From a checkpoint of a small contrastive image-text model.
Model: 22.5M parameters, 48-pixel images, encoder arch vit, encoder norm layernorm, encoder moe top_k, encoder num experts 8, encoder patch size [8, 8], encoder layers 8, encoder width 384, text encoder width 320, text encoder layers 6, text encoder norm layernorm, text encoder activation gelu.
Training: 3100 steps, batches of 128.
Data: trained on rendered made-up planets, 195000 training examples, 2.0 epochs.
Rows from block 4 of the image encoder of a small contrastive image-text model, named by matrix and row number. Rows with one number within an expert belong to one neuron, the router's apart. Each number is 500 + 50 x the weight over its row's rms, rounded and kept within 0 to 999. All counts start at 0. Numbers have three digits each.
Before each expert's rows are labels from the 100 images, of 14976, where the router gives the expert most weight on average: "strongest on" is what is common among them; "peak at" is the part of the image that holds the peak. Only what is clearly more common there than usual is listed. The data: rendered made-up planets. In brackets: how many of the 100.
# router: router (encoder.blocks.4.mlp.router.weight, 8x384), inputs 192-383
# up: expert up (encoder.blocks.4.mlp.up, 8x192x384), inputs 192-383
# down: expert down (encoder.blocks.4.mlp.down, 8x384x192, transposed), outputs 192-383

# expert 4
strongest on: crescent (90); banded gas giant (55)
peak at: centre (35)
router.4:500427451475511426576473439517505425466551504518553577501505440418420527504559548526516491515523483550568587545562500443493536526459542480496553583419558549475450519512536504553533574530561471565574531455517528500441539498455455587500536493494494569476466567404500516519477488558543508438452314484533517517472490529557490436464469442449555501448472427450532476509476488501593480537521482554574483490477503469468454462462481447501569559519548507533532502454509518528555561594514503571499447440490403531573475458501507449504495515497527579476457742431460455468529527461408440520
up.0:439479448497469517556545581521562543415472499496530479484520478495457515575457466481452455532478451529461538549455428475472516612439374589502395562474490545521474541463521390606488440389527541542387453507545496440504471598451575504479518508507518507460522364506558490530477519537525479397434564437473426485524403442536548596573514512492512533427518580495402595542473482502429545461477480472511541497420463587504544463514485474499546476468471469525478500513531536443486556518463477583593640522384531534469455503460423469519473555479511553450435499516514519411480463468532511558
down.0:447503561571489492512406482541473551531508498530501484492478534582567471483468546520413446511580606469453514445538600520519483558563476467522428556491554523582511459483490533527468390529482443447441482481520587514507552555572652412448412493494535416524524547520486433474414482617413491534435462448550556474495603517466544508579539577540520536555495438568611457554564429507452537518499441520507458543504547473472522509545566477538512463530471557483503484457617528449492406529531489555457521420559515490495526493449508380414505540482469498493531490465526358480541408545500434468
up.1:486408556442466475512526623512587547527536448501512552497516487434434471590524528495512449569481459513493546550479438484485526628480453552514469551500554509527502582460439390577489407430519550519425467502455543495549476558463563526441502478538548502408488412521566564470465503544504539427501619500485461492484423494504543498481509506498476558487524484486429565486417495569443577508469469526504541519486455533544452463520506452505513535479526504505474585558497521479521615515510514483548651487448454530482435456546451537514429612455444528517442531520557449434501493447602495560
down.1:473472480478474542475494564532520596470525510597535535524425501530591409495467472462349468505531593453342453468522505452608515527572499493495423560514530460554466523528498449524405367470537521483468440477578501446553534492432598498458395490604512399552496456498497464531425544589511495551505403540473536516515496503516525570574593604490519538575501486566514477531516427458470492545491455554436461500548589470456439467485579510481447470554501583526526417449579453545513474504478466565477574451447558480509558486442481472484499442505535515502571473558556433495530452572579429443
up.2:475352596432437434387571495476524569532545426410450587467410530515483511607508492500542452573507500542557574485505514361491520590540505574541451543526579509519586536422453494415515512557504458488474420454554550503458540544520514520458444428516524365527465476535501563471482500458451561546491516491425456537440490517514488531534522485479543520451536498598543535479492415493468662437535547464472500523523496437549495418505410415427588499515533453526542455429508492542491518510588517502465495434538482412481478582523439404604516533515493585507526550493541454466591607587504428506
down.2:471532405488510522551518528513508486500562506474503517426489490515557417498512552596455489549484479508408534548463491411502500631529492546518462608492470483527505461461487494543420490599524468454515489481480580444513547544555573424430525471532588443581496504569488487518420474520507470543532497385516485470451539552482583480556490428445467509527505538588461475469521504540483544396507535474507501555605494442483450531471536490542539401522566580487479426563542411483515521495501495511554538451580502548416542447505419417423507455546650481476460449498428341449541521501479429476

# expert 6
strongest on: cloud-covered world (96); rings (86)
peak at: top centre (30)
router.6:514478493451487452457528547559458436460462437484514528513509545515372538474445521492545552543407437589554496584472502510510555497444550564471529614436508493535413537508481542473507548413538538570568510493438452511356489456517509485512567520566480521410580486452417515512506593531449428576495490458543499510424534492487467472464511498452428507460427475403462480505465437468478530446481541509558512446427456509492493498491553532502488504516551542564502509488526500443429568527528496504537458546493506516560396486498490579495516560397518596520519561531497517401574419496503520472
up.0:549402453500522530567411569535583522536500518568473581504409504494535443558444589519500541527559542520463518464566498538517515561535595532470432457464491429428502503434461445494489480515568526489455495437498569518528536528543409493533549529494513534450546592528592589454454399430425573595532532443462606537395517495493404450502469547451548535500527453544530502419458578465471454571443419533513417446544529470427594458487464529521511570611476554476542560499527490597462543507553486494504499523522515585599482420427429523517523435465553368528572432468546490535512481478499473547
down.0:385491497544505496483464469555496392490495454483499456528504506450437477456535515549523442462402536554424459426526472544488535531517505453463645545409412444589448518485535552562469502468548619548593501582536480451519455511582511481430508383491588514522519520403425376484532429557487493474401485375503551476501546549531456467468481439601456611486474480432503550500494601609486564499529468524479474562557449545502495557608516452593486493502435508475488501489563493372508520514444446442449395528497478444538468555469526478487444530427498505480371496605546469433492472488465531528
up.1:499526478434499528618513525477473515474508575548465517532562492492568405572491497550390479526544536505523522529488470456524473531567554555448482420431479442481513488468478416483451498526504461400461455490515454459497486424497516485509450545514462505558568528548604487493520475308556619576522531382498483578514475489518496516421579555480466508513535465538515496591551568501567463392423503539508561529630479410423531466422507525475553489522455423530528559486576462517426557480504505525455471502449475609474507450505528526571506533515509458410464457430460472491475482525438508509
down.1:453475530463573477519497460442504452419479463450556376498482447446548577563510450395465534494544385537584446503442504496469511569459523455469478613521563500461515449539548510576574491537528476530484503507567511463610474558408524517501569512528430485487507532495440538526531512502584512470483455503456491536524460527479451534528462540628485539500479551540546510518551436487546449433483558505463496582533438582578427537457546480450503526560478495534562541562499519453536505506442486520541503573418499498525482519517580484488520528592431583451457478389512551593436452591576505457
up.2:497530488454519567478629483469580554493504599549527554412529436468503451596558528475482462420569502484490513495437532506513471507526548671499518491558439455485526467545540447446435509547517467503431468424503602492510511445513483494570546527577465558509528523591603545526443495472529511464613518480546502529533501455447476501465531511428463551383500553461549604546554438468564485435424496476570575571529461460480510525460497444481555529501476526514505592483495540534505510514421542565485547529463449565500537510495482459495492390542539448478566463418462589409551524536556401485
down.2:452553495564518486488493489456468467485497463535528388515584539545503464555552548623507506453459559559523549462474520522513466465488504467471508479556476530460418509585508536504527521545394518475524519530490488394504482506586507528445558464430478462514472508440499417569526441486564497445443568462497582478387482499433460465518479496528380476466441483427453455554532456588535459553672496514493549552481536463532447464626510417446448485572454555436505523514400512513591483564469362575531485459479555434418437608518468610479478567411392577415485530513502459485353455439487562435

# expert 3
strongest on: cracked ice world (100); crescent (94)
peak at: centre (43)
router.3:498550545543418463480510437498575450387441445386462429505524551566418506575462432510475476450505515484485467473452462551598517530531509572441537523484501534444441493542547531519489527525519563569483518468558499478463418560545500474601446520443519495566515468478437438428545411523539481457334503428542607429478526607479437580504424540509454503405490505484544506495451446623459464492533469486475526514471572586527589495428546387517511420420472523545573509449542444408529505578538451569453417477551527463506467542545553455494594500510526536536465452514494488491523473448417586494
up.0:433558491562498591564526509537537442538561606510461437464500479464511416577459573518477471571568450475479515525479463596605466531558487494422451475452431452409464416548532546444506510545470498474431448586467497475507518465528565492483470525396505650461556504484468514469446452530445565451403551461507541491657436489468494506529453456439554507446447506513432504510437636502464521498472422496537393573507492542500543585544622559431520467538488540488433567446464466527575500445474440529498473516462449516501498525420488573579553553484552464490531479579486616465529419436438509520
down.0:468504481515647558430479536383418448452583626460546492516454537417472463590486567511451560492515528470468419521498579488501594464425525569505499553461451537453453427415584510478609468467568527494539536504408442449557479555514510525467523495546480444526480516470480444487468440462448472540511485522512535519479520473566421534541523560582533508528406422449487471485508486562492508547462477561514505481511480540522462524489432505531541456478363554661499536569551435430456432508539553514470568519503397463575466383476519428456485551497537504560494527506484584447562528426522484506
up.1:487550462600592531545446515473444458505533549526543422508408495526458489462474531531516465469395448466479508477490531606512457526591428404448507429554422460432520440541546568497525538511484542581557546539496479511527490470574588501489512411387540533544538558455473420432470492543418499536370540523427574540492575584527506480603463508585460517532500478524465421475544485492437489472472481545573366540541560557523420539526550499431487493552444604497612482444432469410641500523431488497424483508603589498527417477382510556483546591387507461536503441506615505557495442432483513461
down.1:473531509367507485436578467410525455494492522448444503489608440414435497512546478546536459463528466608478392438499502542483515569515560552512568549477452453491494435496519531583482423627436547475443433547441557419529483526532553430529504574412540444602517530545494450558528444466503483476480517451581464512538539515528429534500591549536529563471485487500519533530555468525477446520588488502485431531512463540495530445493521402497530460480514483528552528475498480462384514549523463561542530559502443499388445529475459475481462511486506492479452519565542507374461530495440496482
up.2:469469545440567533497498578446541570470475580527499510406431536530481502541494514486479581532446493493518503556520483451486496580492507530578449466479457491482462489528450385512552451544447450452500470473509517467479511445457532542468561481532470526411552523514547559410469605531493570503587570431423438503566496492549560438453451453499563489443483454514433452508531486452529498514407463547557554451469484455453436452554402507454508515481517379518495579531440484437433554504460548464528492555452488483553536498567536487582488548549640520405446510409492535501462558530491526527
down.2:316574425452485587423448525535538514528541579470559453494546519503561390360544552493503515519503513477485451427538461533518557472572461514537514564449429414514559528544507448503480441531472443498492472544483477530514516555595522501499475496472476511494544593509478384531438507505482502498483575514539498555485482446553466541494608472512463442578430425487571515558572502522507463558428427481457493416569478442475523516507576541509539490624424471610452507505542642497521492468413441495484540645406588535450521478493509499565442513411532505504570480453488559502491476601498497534

# expert 5
strongest on: rings (100); cratered rock (50); cracked ice world (45)
peak at: middle left (74)
router.5:479604448526479516539452466455476562536523517541478422576469526500589519419528502521534457538516598533427494482521523502453513425578461462518528536523488469582535485474519521431403484520471416428512485449525532455502567478596545405418465522548541425577440377509517432497479577454526509549604567516536453493540510481445482402521535507426484392584543562490523395555523506440491438507507542491425462559599405474521457533533505556583440508542502550415544442467515464490505478456583548484458480486508512481419507506446466425437462504563552417512479370505457449559477503592456432558
up.0:448393546533441468460433551460455493504498469453472513505524515537472557467430489430562512561491499395536527510453510523571409560428464460476473468509570521504559541562512492456451514480454568571513513489484483570479409519442538496488531508477447507465504500493503457542506527607452454556464465512458513572498451445467471521535442511623447516498463440440426489469554476518367589435514356512500456432435443605531491505508555474466501547445545456456368586547436422487655450536538499505586525468538583448599442492516569568522611503437425499545540608450465435521511448396547509491
down.0:536530550434511624568512460501479462530437568564418473535472473529560478471507514503506573493506526514582445574577550529496608433482547438428564470436464508520484498497448448465510602507432485406603562544423525546387469467549368583575525563506419513492505487408502598519551518467519512567458473481558603509453433503405501503425526488519516452573454486471525461488492505458474445463435505437494544408540488556479506384574427529463444528525541512559473442440482528631460501412444550488516489529545479553443494555524469470481497537595486540529498527526352568563543547532547544500
up.1:527516530513501452460551466507482507510330441478479459563474582485504541584529443461532476513404463427535521519506469503466427450451583473498512442509498499449468486358518530527485506437481543538521549553434449504459392499506541506612604443559485598477444509444430541503560468571519457540481502579459436497534525429443551573485458474488550499505542399519471521398465644527408487446566467417531504504379541549487476477464448456444456465497460511494391553599437455470459430461550542479557484502555503378546496515515507428522560541436512487523459491533455454523435498514469564465
down.1:515559496485565547559487586491485553496575519509506576435559536455482468461408488499433552522543513469459486520590484427568498544502567480514453484543418458532485415490485534482480578490508449497590451556434455407566545465541492426488503477404410446437544537518476503566518481485458549463512531496535544496450485446532508379528593505573497526662468510527443355548551574555461484528521433504462534472490469485495466490554591462563473572504470572541591500465525441567442517587486515522446410590520571564498605478567508415470518476420537567464552548422488607444576465465474495499
up.2:495513456524487461531451572437410570418472415553577429535428510560507511416533523479605547522409506367556487617449516517460538509440510532551516488543507570546497512474496509483552554495539533488573498471556392605553527456504501506415601508507448531468494462430450468530499501513506481549532431479483542583450487466491551496507483510489449485504494504449411497542498524432545557535403493533474517505446496468507440507544507491492421528489370512516461455534474569443482499516464593486594513468509500404525472494509524528488499499526506591424464636359374484550443507504574453390
down.2:485523428489414576521403522525554531493605599499525478477415501537506420436354573485456542609570526533557511505540516496468544409562446415510401437491520518418573472482488522443518526525558527430541473438470456535529560453466582574453522474479425406536488460458506419517449524520389520520499486483499590593490527545534421507639468440502507410558530485531562417513512392553503486515481478520515470455527531475491491530499578480515493555617496614512445487493533473471573384496457500506486466411558524536549424399432528457505561492518485516521585513411483461534554486518491492496